{
  "model": "sound classifier",
  "dataset": "single notes of 20 synthesised instruments",
  "train_examples": 78125,
  "gain_aug_db": 6,
  "noise_aug": 0.002,
  "time_shift_ms": 50,
  "n_mels": 64,
  "hop_length": 160,
  "input": "log_mel",
  "spec_augment": true,
  "win_length": 512,
  "targets": ["instrument", "note", "pitch class", "dynamics"],
  "num_classes": [20, 71, 12, 3],
  "arch": "jasper",
  "norm": "batchnorm",
  "hidden_act": "relu",
  "drop_path": 0.2,
  "depths": [3, 3, 3],
  "kernel_size": 5,
  "stem": "single",
  "widths": [128, 160, 192],
  "loss": "cross_entropy",
  "head_dropout": 0.2,
  "init": "torch_default",
  "residual_init": "zero_last",
  "optimizer": "nadamw",
  "learning_rate": 0.0024,
  "beta1": 0.85,
  "beta2": 0.999,
  "eps": 1e-08,
  "max_grad_norm": 3.0,
  "sam_rho": 0.05,
  "max_steps": 6800,
  "batch_size": 256,
  "epochs": 22.3,
  "lr_schedule": "step",
  "warmup_steps": 1360,
  "weight_decay": 0.1
}
Rows from block 6, named by matrix and row number. Rows with one number belong to one channel. Each number is 128 + 32 x the weight over its row's rms, rounded and kept within 0 to 255. All counts start at 0. Numbers have three digits each. After the name is the row's rms in percent of the matrix's.
# convs0: first width-5 conv, stride 2 (model.blocks.6.convs.0.weight, 192x160x5), inputs 60-79, a 5 kernel for each
# convs1: second width-5 conv (model.blocks.6.convs.1.weight, 192x192x5, transposed), outputs 66-87, a 5 kernel for each
convs0.22 096:110112104099089133140141139131078087090106108075084086099099120109094095107199188189178173103096091091081092097106112125146147145146151150139144142147109105117119122058068065077070130125130136133160163169163149177188185186187140147130140139154161171175172119115120113118127134141140139085094099100099
convs0.23 093:108122117118123125118122106118107129149150160116118130132152154186177190186139152143137112096075066087093100097067072079105135123133123164190199212212116134152173178074066048035041088098109111111087080097088104147146140121133133146131134156092112120136144118113115116126050098098133131125100083082090
convs0.24 101:056062053049046127124135136128127120108119102125121123119112158168173173168131131139130118118123137119102124141148166171113114122121121090066079063072086099103098128080093098107105073065067070079165163164160166147153125115116102095096099103157159162156139075080098111132168169162160161192178182167165
convs0.25 113:080068066063064080063067062067121124125127127135141143145143133138140146139127106091088089112106111095082107116129144149143140144140129071067070066065139137132126139134127119125123119124128132132161168166169171099085084082101085086094098105066067068079104138130139134136145140135137136134140137143158
convs0.26 100:160155152151145113130131130122055056062073079156169160155150060050055065074136131117120110116118131128125083099110111107120131124111108122130122126126086086091092092122136142154150098112108108112053062069063063139140128121102142136127119120161167166162163123121117114106080090087089090190187190177171
convs0.27 094:103102096086085110124130125122150153145139133126126117111103147139134139135148106122105129081101116108093100106135156170162143139124123112102103079067112116116111117133129132126125124121128117116145150147152147147147144132130140150150147131150157163160159129134120119110177163172165174109090094073076
convs0.28 094:181194188201196153153152158173152152149154162171165155152164160153143125116133146137144140105110140166198205186149133116156145135136136147145140156154125127137141145132130145149171134135139146149157148150149161142141148167166164164162164165163166169171183129123129128128135128137139147158159161167169
convs0.29 096:117117120122114132117111095078086082087092094037047052051050139127124114114129122125107103100109105085075046070102112126141139139135135097080091096093108124121131129134134130140143089096096095087099113126125128155145126119131024023036049075121131139143150144143147145153074069081077075123143140140138
convs0.30 093:131130129126125126141140135140145135127136139115120115117109160151151150151147143146152153087092112116113161170174181191131129125134129129111114114115042041045042049172183193183181137148144145143143137131120114141136131127143144140143152147121118125126130148142138133132181179173163162143143124121100
convs0.31 109:126123125128125125124130126136121113106108110140145149142137130131123132138168161166164169112115112105100110121130140150149154152149148129120118110107098086103095116159163156152138136140144147145164162165162158123133135140152090099098102095111123124133145154168173177167124140135134122155159160161164
convs0.32 098:085077086094112132152148158162172184172173165136130136142149151139145159161156153140142151120116113108111072093109132139139133138131133135138138141135112110111114113076076078090100148138139138148175177179189191124120124109115148144149161161153154150153152112115109105105142133128123117141129125123109
convs0.33 089:142150156146147089082081081077125131131131138118122124122122171171170171170121119114114104109104103103096093094096097108125123125129135128126134134135149145145140142048049051043045213210218211216108102103102102149151153163163140122139128144122139145148148075080085079073135132138126142118100111105112
convs0.34 102:152151144134113138143139135132116097100101116162155137122093138135132134135146120111110116080097090091077113127137136137121125126124126139141133125123038033046065089107116121127126144150149151142129135138140150088083084086095130123125128136199202209209213090085073070064121126129130134107089092071070
convs0.35 090:184174167149135118112114104102145141135128113085091094092098119115119123121075062063045057126120100087054129133143147147119123123130139121123142137121136141145145147134135128114107089091098097107125128134138138117117126120124122141155175180084097126125137132125131119120119126134121118138136162132144
convs0.36 097:094093087083071110109117120117092099097108112139135133130127112113109108094159164166172162113098097094085087087100110115152148150154159136134125140141145161157166169124124127130139141141148135136064067080083086083083082097095130138129125117164177183186192113108109107115124126131129130167162159146136
convs0.37 112:098085081078068138151146151152154148132131124130136130138135164144131104085157146145129134142141108090051094099122132145144128129119108121123119132143137132125134154143151154145149107122128138148128133124135137159145124116095115109085083081133138144160188148136148140153145147149143142130114125114129
convs0.38 112:146128128125115133132109075081116098081057074143141118107120154138087073090132111098082054180152129109098145118103136162158157159141128123137141133129147138126077080147136110074085141134108097084128115104091098172139113071087141156123083063154137115093103160150126106102159147156145170129087046030073
convs0.39 111:117103097095096150145156157155101099113112112139131134136138078085113119142072091096102103116132103084067147097100089110067071086098124120124124126136088101109112114086107121133130155166169176171147146155160162128124128117110109106120120112084094102112109153157160159161084080104119120130138149158150
convs0.40 106:097097101095101141142140139134127129135125118101109110105104160150147144143162153155155148104113119137122102112112112081202199195189175089093097101100139132131135136124127129132128107100093096088162166165162165135143155157155090105107117124130130132129128146149156157155113121119122125125115125133138
convs0.41 110:125129124120120140139143148142110116109113115103104103103108180173173170171126132122129130116106112109117105119143140137072064063061066098092087088097118137127151144139132132144131086091091088081101099108105111125110112108115114102107103102112099107101110063082074077076115110120127128113131105128113
convs0.42 093:108100100089090131120118112118140150147141132123121112120119060063065076076129117108113120092099095087073126139142134142073078088097093174176168172175119135140151151063069058058065056054060059070109114120125131183190178174168139139140153146096110125132149142141139139128091095084085078123125117123114
convs0.43 098:141112094112122129127111101119173180173162158148132099102113134137124121108130123142143124141152123076061124037006081150119132147140130139164135115112127149156136128122106062048064139140134135138116123097090107155140118088100124182151104062134156141108118158159134125127137120113101097134114120112101
convs0.44 096:130135130126121114120103102089155168168164152081090087094093097092095104124124148153170165102111117123123107110101076051084093091095071086109097101098186196195182177130136116124126090093096089094124129121121118116126124125125052088086078094095113116115122142154159150137091102095101094083083093110116
convs0.45 099:130125125124115120135136132127057050045060080062059062072074082084070067057145130136130128106118109124089045073082103098134142157147162130129129113124091101112120116107113110097099126119108106112131138145133120127136130135124139156163169161153152170169188109108116107121063067072063064084082108115119
convs0.46 102:136135136132136134132138131135172162163157154139152142134109152134137133129092081085093090101098104096082073085100117124078080079077075150147138139136136139142140150122120124118140133129127125125146147148150139172168163167166149146142149141086092099109130097103104112123127123132132135132126134130125
convs0.47 106:140142139134141152140113087103121114113128134126133140136134101111109131121142127125113089146121107094100027016029083150090104111123122122124112114110187159123081083148132115098130140128124111109121119104099103185161142125127185183095055056131101097106125154132113103101099077085091096160132125095079
convs0.48 104:108114112122122157150149147147141138132127116068082084095088057073079081070149153157154157114106105107099065092105123132101106108116116140132127123132193192190184185128127118127130118118116122123091096098096098079079099107110134137134134127095102110110125116117106105094125128137146151091095108107112
convs0.49 099:111113117119122108099096098104105099102105108111120113109105126120117117118172180171166144122129112101090088094109112117115119115120114149141135133138154162157152154080068071065077138145145136139126133132133127137144148149151121132115108098118132137141136101100105110116132131129125115097087093105106
convs0.50 095:089091105114109091100108109106209208198193185157159169162160060033044045061137128135130138122108107100112100129142138148115120125120127172168156158141150151160154146128119122122125112120124122124104110121127123117108107121134131127145151168123137140133133132127124121131118112108103119097104099118128
convs0.51 091:090098108139164107108117121118110152127141136152139139133151089084106102137117103085096097101128116153169059077074061052107098088084094107091076090095164149143166161115117102116118114101107106126129135147164152147123101099117106123145181188102091098096104114124129134134094091104091128146152129152146
convs0.52 091:174162152132113082077083077086148142153160163075081086090082131136127134119110091079076035117115104126113129143169183183120107122128130093076077074072071088095094109173189177177163127129136131132113120110105098170171164168156091087092096098157166169165158120127120122107154166163159155152145162156153
convs0.53 101:148142136151143151150144136153092085074088088107094088082095155151150144142125145156153164081080094127129140124127102071132124115102105140126106113120103087078101093155147139144141128101064050062140132111096109113121119136125161146140161174176162136121112122106081093096115114087087092169210177216215
convs0.54 098:110098096103109104118121118110165160146134128139138143129132089087103106106172167164157150090079097082103095161184190166088095101095095160152149139152129135133133115090112119119126107126142152159156163173162158155122109106112127110114131146174153141126117115116104098085184175170163158114112112115124
convs0.55 097:092101095098097156146143137132190186176166148124109093077069122112109104097100105106084067122115104096044133121118110130108109106107107123124124132133078087087096101162149153147142184174161150136139132135128126157163172173167086079080067083105120135140161101106113107116141141135130120128126131127128
convs0.56 098:124124125125120138137135140133124129131147141089090095098090058065065078104038052061075122118111118115115090088099079097147143151142155051055084093080097069067097072107107108100086144145153150149099107118120122139148144144141117098074072077130129136135131134130130143126095096105112114066065067115118
convs0.57 091:095097108110113150148144135136128135125126126125128145143156034042045043047105110102094101044086083109113088091094094110121120135139143134131122102093159159149151149092078087095092138124117111103129135132133133091107106097079094105114109111167186181179175134137137129128119132135129132130122128118117
convs0.58 100:113117111103099139136137133135162159160150142155153146141133145135140136136146144146150147102088091079067108117132139144079074073075082154159160158160143157149137141137150140141134161163164160166103100101102111141137142134138138142144130136119106112108117039033020025027159165154145135097113097101107
convs0.59 103:067073078103105117128129134128118124135118120107113123140152140142163157154130118115110102134107079062051064077087103112098101110106099148153152153150125154162172153054051051047061100092098097104119116121123104119096089076096124145153159146130133130137148154163164163157093093112108113143127117103093
convs0.60 104:111119117129127105110115123128120107105102106124136136142142150132121104109171159141146138078043063061071142127118125143149130116121116113116117121114104121120150153131126133134138091099096092097092103104101091118128132127131122138141161152110121117120120103111115127123087079091078096090103104097086
convs0.61 101:102098099095093141143149153145117116108106105130152157162159157161147148130164146124120116107123126135133095110124131141117119105109107146155152144125095098100097099106091096086087089090097102110135130125124115141138126123118120126123120106113119124120125107100102099099130126126132121130112114092098
convs0.62 095:144146141125111125131137134122169162160161163124129124119109180173164166157128112113105105095091100077063083104122135139061057053053057160167158158150103106107109118109110116107100070073074077086083088092094101178173167162162151154153138140080083098115129097094094088088141154155152146202196192180181
convs0.63 097:065082081091094108117116104096060060056053053066077086096102145156166183173163163158157150093099083084084059068083108125102109118129122083079089083079152155164169169128140137142139147153156156157136140139135136139144143149142175170180183187111115127125129093105113100095150161170169160108116121125117
convs0.64 107:120135141161178110113115127142149141138132123125117120121127130133126108108159147148145135014077121200255135129102057036155156151138130149136122121115085082107100117130116106102105136134130125123137120124114106117099124139163069085095115120142139127129123144144150153148141137131109108118103120134155
convs0.65 110:048057061073083168172169161157110111108107102128131138135141167165158152147131141140141126111113123139140091105120131132165164161153148126135124116106063063047055043133127137140130162160158154139150151155154150108113118122125131137142145138142143154141142146139132126118140140142142135126128127129128
convs0.66 094:086104098111124085096098096098116123129131114097124114118112090062057058069138150151152142072082114134117168183182184207091106081107086085120133142132077096109128117113129127121099090070071067077071079079090104102119130146150106118116126125089117123145129116116121122120130147130136113104107114123110
convs0.67 096:099108100092080170169168168167167167162161163165174174159149152137142125124092080069066084116103104108108077094095103102121129127128130155153149149150116128142138142079071075069081156164165164160098092093092093144133131129130130128129116132076085097105131089087086087094138140133131121182181167172156
convs0.68 091:047048046054065100115128135128058062057060071102108117112126137128137154151149147131124123112106100070100075095144165164085094099113124161155149137124147161171167159093079088102124105129140150151147169179195201116122096098089083098103122121105118123115114124134132118120102118126137143130159152162136
convs0.69 095:084079069066082131126135123115106114118112131122128124137140078112136157148136135173157152125116070066025153140149117101115116119126132123130136140143154142138110093132128138126114133142132140139112129122121111094109129118112124094098097105152136106092075121127132129124098094126124144130134149121121
convs0.70 113:128118117115104114115118121130147144139142136114101097086093108105102099095088095095099114109080107091081128141159149158122116108091105143149148154146116112112110116070081088105113129133143130134137128119117115143142143146133118084068074086127128137142156154148140143143148143138130132129133137129128
convs0.71 104:115116125119115131126113113126080085084087089084081086080088155158158155158109118121131139131139149150124092085082069082095110120121135088087085079074166164169160161060061047047040093091086081087125123120123135088085087085076085090080076080116121128134137137150145147139119123120132120116116107122124
convs0.72 106:087109133122129089087097127137096103104104097083097101128112061074106123112063117134141132120135129166167165155087116065129139124113091128127121148125085128128133132105100104081084101114116120101171165155141132029030100119149125186175171124108123127125108116106096085102137116090081062113093144145153
convs0.73 094:106093078074063141148150146142220207196188192133135126129116115105107109113099078067078070119114108092067114134151155164163157147139136167169159156149110115106123127153157146144134113118120120123161173173177169155155151159162157138143139149134135127136148071072074066065102095088084090122117117124126
convs0.74 101:081081060057042145149142136127115101102118112148142139133119072043048043064126106110111097115119129124106043070069102111127140142150155167172166167166148174177179163065088087105082093094099098101129138143142135119119117118110123131143142138077094100110101124130125127123149150152160153164180179172148
convs0.75 100:134134125120117135129136131126107109101107110110118123114111103098093093087128127129125114111109110096094108128132135133106114116119115115122110112102115125128131143093096104102098078070076076071166168169161147150157153154151127128124125134095107119132144143141146144152125124130131135153142148152143
convs0.76 100:143109082059100119119135164170136134150138143083103097120145150124140132115139136165142137114193189154077090138145139135111115124117126111121131123123089082088060061099125150152143145153152160158098106131157183165145131100092123122081078068121123108096098119129138162171100117133143145142141136120107
convs0.77 102:166170161157148124135146142145096094097086087107109117118116118121127125130097066055048055108099115100089068091114133127197184180171169157155150138130131129126133134164171173177176157152152138136130122126118118126125124122119120126126117119161167153155139093094085088089154150154148139074060074082097
convs0.78 099:067099126095111092071095126128111107120106126080106122149153086105134138118074090131121134119186213208135115118105129111103108100129094116123109146152091152161150134079071085116110106113123141135125121106110105069080110112163097132151125108115122110110111094114094107127128133112121118132128150130158
convs0.79 102:081113151186195171170163147148131125108107127143129136136138132111107087111118131138136137043043088154225073109081072061120113102096111118101107104120104102117123136081101109125133138126136130134134135131142144156128113117138099129155174182108114117135148128138154156156150120124110120127116114127139
convs0.80 096:134143137150140063062070076080181182181177175108109120122138090090092089074106106104101092074088081095100044084114143143103113114113115107109122127111136136148140141084089091102092134151150145136111112122113098139138137137123114107111115111156174177183168100104109114120082090100099095130127128135135
convs0.81 092:133128126128120128132139136143138135124123131069061060068072128121121125124081085093102090053045040053044188197206227227108110115109124117126127136151131125125105099135147150147121105100115105115130123124116117130118118118114133134141143136082083081079083142149156148137106105119121131139135119112114
convs0.82 105:153148154152141113115118121124114102091089093151140141136135170167162159162107097094107128082076085084066125137126106091072074058061064125118119108105228226218212208062058059055059125124111108114129118119118129085081072079077123127126123121101096089083082139142145139135085095090091088150145136142132
convs1.22 096:108113119123129141132129118107039058078076088172177178178184085093109118134112129132135136133128121119121151165161166160124137146143142171133106098101089083074088090118134138139152099094098107110102106111113118140132144131129151151146150151127124123125122128125128131139139134117102106126124119111115164145153149129097099102098104
convs1.23 099:126118109099101133146156165154153150140148144090096092088090168156164170154112114107100110157150141146144101080074064086103109109124142156130116100095087091092108116068087071052083113115114121129123112112111105154166156145147119109129164175199164159163166153121107112128149106071085103160152167181176161148142144138063078099106112
convs1.24 101:137136135152156202179174156145114075071057058164176143147167134136124116110120135153145140144130109101126181166168161157121105110123138132119131148166149147141152142079104107116120133162152148138131110126126134135166167178156056058085100107123104105111120129134129136142152142116139171182161141139146088095079093093133134150137125
convs1.25 109:103083094109125191200190167147141153160161155082085086078082100106104099107146146150139138119124111113125163158155161149113106106115116154126117137145162159158162159098088081092111061074075082092148126124124134132123126133125141146156150158158140129133144102094085090104153129119118138100098094092094184161154138128140130124118129
convs1.26 101:185163149141153130129123115100151129129120117107109100093094150153149155166174160159166174149133117092093141177182196186140132139140144125124135135116139151150160158144117113111119200198202203198137126123103085174167164166167172148141122106124099099088094116109117109110138137150159156147133120123122124090081067059126135141152152
convs1.27 095:138128115121121171171170181171177188180177173132134125136144164162169166171137148154139130152164164164182126117115122118098094097105105073070098125161160162152144130085100110124136125123118121122096105108108107087107111120125063093117118111134147157153145115125136164166123132129151161129120107101101105113116105097164147127123119
convs1.28 093:112114107110114149151155155154140123116105113137138149144131150133124130143131117118112107126098089101118197188170172185117103110104117121126124142161142143132126140016045084119121164165156148138108106105131144171146138135135125108097081081074079121147154108105112126122098121130098124106084076101120131117102116124126157179192193
convs1.29 094:111119119114112193207214204176124127137143144132143142143159141149142145154117114115116123116115099086087174158141123106152149137139150128118123136123122103099115144149149154163172099098099093076170160155159148190193187176172161142151155170138127104092089114107110107103157139143145157122114115123133118112126137152157160165155150
convs1.30 091:120128135139147062076087100112082075085099105151145145150159128113113124143096101113118136128129130129139092093087103130165168171163152130110109116100207188171176158097089093101094192177171172169124117106096086175177181167161146126127139152165168167165168139128128123122101098098092101134135140124119078089095088078070078094101101
convs1.31 100:136128140137134153151131120103121120119126128140144142140139122117110110124127124121114113094085083075090142144137139131082069065074096116100113137134104099094095097166152171169162097103098098086097086082085085178166168167180169148129112120106096095115142141148143137130131131141141133126120137142146066059081114122113115125134150
convs1.32 099:143132141136138100087098099081170158160152153122127130146147119123127129132097089082089110080110108085086132122111132130157167171158147155165173169164098095083099104136158139103094127112104099100160144148136149111105104104106120141115109119093116144135131117128123090078140164146161149153165161154152131133139135136141128147158148
convs1.33 088:113089068082097115127123113102119122118119123051044036032036072072069074084127119119125129096095093086096193176160156155108074075094108148137130132148147138119114098045062066081088164178182185186170149146148153095109109107111105114117139155087074063074087062065077094111078083090109115128117107105112134128123122128136133148142138
convs1.34 104:099102102087080134131127136142123130135135137120126117118123106115111114105189187196198204117119124125128119115117116118122138140150147136117114124134178177172173136132132138153173238233220219222126126119132138185173173170171118112117117118128130141143134159149154169181171155152156167169165151141142144152154147134146144148154143
convs1.35 079:099115142152146146133116109107131133133146169113103104096081113147170147147142152154151157160156140132153127144164160154130147137137117081100093071100128134123109087090103114137145142163154123096089103135165184133144133131113104095124131139113110125148170122104098109138136134136147165142147146144162136142139141130136142129093092
convs1.36 091:135117119134149101114125126135147148156146147148165164156145138133128127140142133122124125043041048057078156154144132128106100099102103151139120123110112129128133128142139148158161182179165158165131116101104098161158151141130147142145127116125108086085102155160151130133156151149143126159164163156157098082086091096127128125134136
convs1.37 118:136143149154148147121111115122127132134144166115119123127136116133157158157118118116117128081097111141207103089086087085134131123128138037116122097105146144150137126173178189199223138152169163156056092112109117147124120111101148128110118128098108111134213099126140172229120139129105103151141134131145111112091087100184158148131103
convs1.38 117:103130158191230141122119099091120118117132146127133136126100122141151132121119123107119143190182183153148109123119131137098098115128147094246255218154149141132109072155145150160157163152131115101095128184165153146098112120123159144125147148154151163149150157139130107121134193223185146122142146172189123145140147152114105107104099
convs1.39 125:104109118127144059082098101103099111114114132138133134132126152152156150130126127128127120090092105092089101101105110108111104112118129166159154153152077084084092095177166160152169086088093104113147145145150155064072076074081133131134131148169157139145165092104112114133056070091104088029022035052063120125131138144128124130130130
convs1.40 094:107102087095095121143153150152165159169152136124141129130138110125121112111131152163152145146151154134123125111095084093118108110110107122130143136142114088077090110166176182192195078081076088101171147163157157095093103097093134141155148148153164169155140167149158152142112113138144169142134129119106079065091108108144136132138141
convs1.41 106:093101110121124112099112129134170176178174175105105104100094111110115134144143133128120109098106113110109084082080071074177170180183175144128119122106069065074103124101118114108109110125140144142120109106086073139126120125139130125124127132114119113108105130132132128140107100086075080099100093081060148131129121120103106106107110
convs1.42 085:139121116108113140157156146130163162171172175158151152160166084102118110097122127125116124117119124127142168160152140132048065070073070053068101130141173156140142155110124140141145090093088093111090091114132153163158151145142085091107110121111121129141136054039055062081126128135129128146123121131138121116115120121101092082068057
convs1.43 107:157160162161170111108122119132139136137150156151142137129120124156160157159182174158169175116141138133141117130126132140101074099116113159243226197137149172167152124104089069092112113112110111085140136159153178110096107106113099088089126135127133130146172092106092096126106126120122132134163158154165152161144129128132136141114103
convs1.44 095:058054066072076091127139109104135132152154171114122103106117104133146160150164120130141170096124118138149153147122092099131120123132139140137141105093110103088086099059073112137136122128145146162166148142113103123129125129129108087102107088155139134138133140118126112118124128148146142078092103094082149140136145146160155137151152
convs1.45 093:099110122127131167178182187184126131127133133121124113112101080085085077067144148147148149090104109090090159148139143120133132133131124124134147166165180190172161133109129138151166115119120120113140130138147151095099096093079085074075070089108116119114101130126134127118145139134172181182173177178188179186194187175145137141140114
convs1.46 092:115110103123140110119130129121144146142149158157150151156152153169178176156240255255243216069088088095111100107092075065103101118122133123139141153184136140130139136137134145163185156159161159173063073083086096121135149151145133130128133145113122121115115125116124126138140139142150161128124122125142149141140143132136135134129114
convs1.47 108:150168168163169077097098085077173150152160150138129115114110089104116124144126103097120133138152130117143086125126129110183136113114144121210242194099131137137143110177139117134130131149137125111150142185154103184145135151162163158110122123190157136119123153151155146122075141179192145170192169146143122144131131106104143149119111
convs1.48 103:087092097108104122123132137128149165174180185126130119120113120140146138145129141156163155108102109102108115120117134131112117117112118155136111099114142138148145140118117127134142104095106107107135119102102104059081084090083047047036045059150149151152157144144153157165160143123128144069087105113123121105107113113204212223215201
convs1.49 092:128107111114109116139147143128105123129129136132138150152150148164149138118157164173171162126119118120121213209183176162143141133137136139129128124132086092088096106124122112107104096103098106137094083074066058106111133125121151149144149162127116121118116118131135118122151146152157157107112116120134141116110124131171159156160158
convs1.50 088:110137145171175111109119117109152157146138125115106114123114137123118113092113126120112109062062078047068111095093117121112109113123126150143127136164123118110114109122138142128127128115121130132135124100118131195199197185199059079088081089081085097103091009004000000028066093126120136185188178162179041073090095124109099100098090
convs1.51 104:162159146130126073071089095122143139128121098109117122121104088104110129144152130127124127113095109130148098117119132122132122115111135104108102067029103132118105097143136129123117159177180153142095114115079049159169177184186142136133133142025034012031086072087087080098110150153099049139108093110161139143135134132128136123128146
convs1.52 084:136137124138145157161167159155134131123121132084096091088073055057044042058111099101120143117124126133150130125135134124153149152158158207178155152149131147144139118137133109123149078088095100106147141133118119082090091093092137140144137127116122142154160115105109115142095089089117127126100085085103143136117112114125114105102089
convs1.53 100:104106114078048123136129132142127118108084076156144143154164116122124129148184163144144126075068061054064157174167150126142128119123108122119106117119148157157164191068088110118136100114121147155093117116082088158176169147129130128125110118133112067057066102104092074095133135137139122133140133107108068070084098100148128119142159
convs1.54 093:097085082090100123105093084075114109103108114129113106109110176133096089085172159158148142103095106093108158150157173194085091087092103146124111111131098084079074064145130123109089180173171158148120113114141161165152155155175151138134113108133137130132119095094081080078127161175163153138125130143164081099130158155143168180204213
convs1.55 094:078099099098114164155157145138142142150168196121124118111112130123097087077145146159161176074073083108153126131133131118160152158149159096118100090099138130115095065070082103123132140145148125110083104100107118091093095103113100112119136165106111106117122093087109134147141128113133151101120128135149103110119130137138115103088088
convs1.56 107:100082093111129132137125119124115111112103093172176153150156157160154167164058068092110109098108116131121172149135120121085084093093084145145144144173182173152138137100114103120110167174155148145137133135144153099116101104102058077098107092096079098108129135141158184191071093101110100130135119117117093082069087090155135138153143
convs1.57 082:098101108150194120115130128135118129134143155199212192180163137145151163161151165171169169100101108115115130130123126129152151143134129195173144134131163177184181147116142134142145121116120126114141128122121118088081088083068091080083078088159157166152156149154149143130053079067090109086089093115148121099079073061150143147141127
convs1.58 094:077085104105079055054062059047076064055048042101101092092092069070067055040060067065054065115115109102109136128125125117116111120126123109114120135132118117112113114144141136138149112104094094104173167166165148157136142158182135123132134133115113104077069084089099093084147148144150139124136144141146124123136134140136125120117114
convs1.59 097:095089094113109160156150155161082106113113115176181181188192170170176176170138137131131131096109125134147105111119116099112118129133140123147155171190105115123119109179187169158177117111116100100159153149149159129118124133155158146143147170090094105109158169184177153155112167164118080072058078084095112123126127136160142124108067
convs1.60 117:131082064071090140141135138133142133134132149167171181185173144154150129099121131134129130205188189191196089086111135144117124122119122077101093095121128125129135136150118108097102144127123118112128144155159168092095114134162128127148158154169166159158173162170185176157134161172166130110082079088122186180181194209110122109092094
convs1.61 098:135145153144128147138145154144149145136142142151158164176180128122117114101135146153142120163149141137156141142118107104157145144138138115111120125143118124123128123137120135141141104108106122134105107120118105137138156154162138125135146163149139135134133150151149145143144136141117082158142134141151182164162145143090102096095090
convs1.62 093:122121109095096144139141146136152127111104114081085089084084103119126117114153151143152161146141136141146087097091083083113112115120137135104103112135105106099096094139135119130139158155149134133107118135138136168145145141147197177176187207147136124118121098109119119127183178179172171108108108118140136121121125130102116133132133
convs1.63 094:110084063075096077090105123116028037048050040169153140123119109117125142144114127118119133102113112113105118099103113121107129129125136133112100097090172142131134137090092083073093065078085079079108103101092116137147139121113086096103105101161162159159150056065083097103113108123142155117109107101102155144130120098068077088088104
convs1.64 109:144140153130071118114130156196138128127111078091115108120139137149156170192161135137123107170139115107124111115116148178137116128135098114131171179173108121127149182148169176173169118138129122127129127152146140116098085075047169151148148152166170187195195147131137150179181152134110133138107115120146166127125136134090108083066068
convs1.65 106:103100071092102107111120117120160163154157152128142124127132141147144152146128139136141136147142149153164140140131133144142146146142128143153137129114142138136128128093102079087084053069076073071179173179172165047056060048042091096086083090145146150157161111082080082101146160142177189080076069069073083094089078062131139139142146
convs1.66 099:182156145153138128138121118122139132129136154180175160134124092104084080088104095093114121186168143129128146145145132128147136131120111144117107115121129124116125141089095098094104105093078082088170136114110111090104104115122186191207209181195166141146132161149155170168138101079075132117122132128113215196190185150093073045027068
convs1.67 092:129129130151174103103114111114150149147157160112123132127130116130135131122177178173164153081082075077088081084080076070125119124125114153122098106125120133131135127127127122124135197196207222222092098097099098179188196198180112122138143161121115111105093091097106112116138130120133131158155157151150100088085096103142148157167167
convs1.68 091:171154145152163164174178170178161154165155157191183187176147154153169195196134130120125124084093123130141155157146127114150131121113122148130119123115084115125121103104120108113117131143142138128137125134119134162165149141134096107079069079125130139145146095095107122135116124130130127114094074073087156177175175179135141173150140
convs1.69 104:191197187174147139136142131113143135139113098124123121119129207204174169155147146140139135127117113101079107116105100101135141150138124118166192190152125120123123123177159144134145107090106119122180186187184176137138137134140154140139155157149134143150148130143132117101099141148112081048039045071059127146173159132147153134134147
convs1.70 108:123112082101134161175176157145126136147155167155150136134130157162155144126112139146146146094099115131158194190170155152132129125120126197195170181175142134133120100116115097108099137131139134113143148143150153179179168160164117134149154162081062064086134097116131152160155139105145176130130133153170136116112122133129113112113110
convs1.71 099:107102099113157088114140146125075100112097083120115106096099123145144145145081091104093075046060095107101099094087064064140114119126140143145125092081119106105107126080090098123134144146134135140139109103109099111120116115092104109119123115076071089105114138126118126118053086105115102101117126138154168148150167170123119114108106
convs1.72 111:155142152171155125127118120112138121129129131098091096104110126120089097078098113133126124186167161143124100079077088098102118146155151088117118066028138118101111119169187183168163143142129139145149162150124086151145145138122150157131119139119106132138121136155184151121171168179156176133107133118107107122151149146091064060090109
convs1.73 091:131141141135128065074079078075143142129137152136130126108116103120124119125091088095098099114116113126139114118111107097163160166164153133128146158161094100097100102112100103109126156146140144155125106099113139170155154161164149135142131121116100099115128106106109111126160147143147138149136138144164181176185182165129128125118118
convs1.74 099:111105107114104160164182182180146145143136140125123122137146084107113123113164157151153167088101109113125135130131138132092097105095109129131135146138124138141155137056064064083091097099097116125135132129118110154171167160144095087102090087133149159161162093108120118125068071061070092154129102099102236242231206179165155157142133
convs1.75 089:115105098117106109121135142127127123125124120131126120121116132141134139127135149163160145131138125120113161161170164151131111111096101152145150151144160168173179167103115118128126160164160153147120116118121114108117115095081056063068062062154157145142139122113112095106156140134141149189190186178170072059058048045081087093091100
convs1.76 117:200196206182193044052043058075106097092109113123122126121137105124121112135122097088097115049034030039082110113152121106114104094093126124111106129121111108111143144127111081086093132127118107103131120121138155140163160143148169166181195182110105114159184078098089115147171170160090036147133135125129156160142137139152140122083104
convs1.77 094:119113101106108192175168156159158148141127136170150126113111138135134132121119117130127126163167167171179135133130131132118110115116112102105115120125115115095084075070072099126142112129132135132079087092075056110120122126125090103111113111122125137146162141149151151151095103122148157146143136130122130141133111093127106101092080
convs1.78 110:189191191168162128116107131116135119125128122171144124141141109110094120139162139125114140100104117082063116139130127105093120126102111120139141132098104119122123117118145140147116123095134151134184180176173111129134143152138123129113107104116120129089112136129132118104147168170121120105108148146109123114117096101125115097112132
convs1.79 125:119133115110135148145165178168139128123120118096095092111097146150144144123143139136134125189147143158164078090100150181137123121139166083084088093156113114119125124164146139107102145152156140123074082102114166138142150164181157170194208210112119138151177126124140146176082096137127111144116110133185124126140146153113137141143139
convs1.80 097:115108103129131119119140137127056060071074073112109103111107071089104100082083087092109124153147132139148138120125120117179180174165146156153149130112102110122132136122126117127145142143138137127166155161172180151162140149146144156163160165177163165170173138144147142124087086095135149146135131140136116102088068072167152153153158
convs1.81 093:088107112118122110098091091071091100108119123130151158162150088086084081088094093090094097096093079059040145152150159160084085078077079148125118139135126139140136134215206208196198149143139138135178162146149143176168166160158187194185183192094076064064073112103101095079076117147118089126126116106110185195185184184135179200219214
convs1.82 096:151148149148152129124129120111080079082090090103101100116124169162147135139108110113125135103103107100098132120104090083095104120123130101089081103118090075056057080135131146147144136135129126126108095103108109145150160150144095100103102109084086091100110119115115114109107135150150128109114121116116131158184185164201189177174171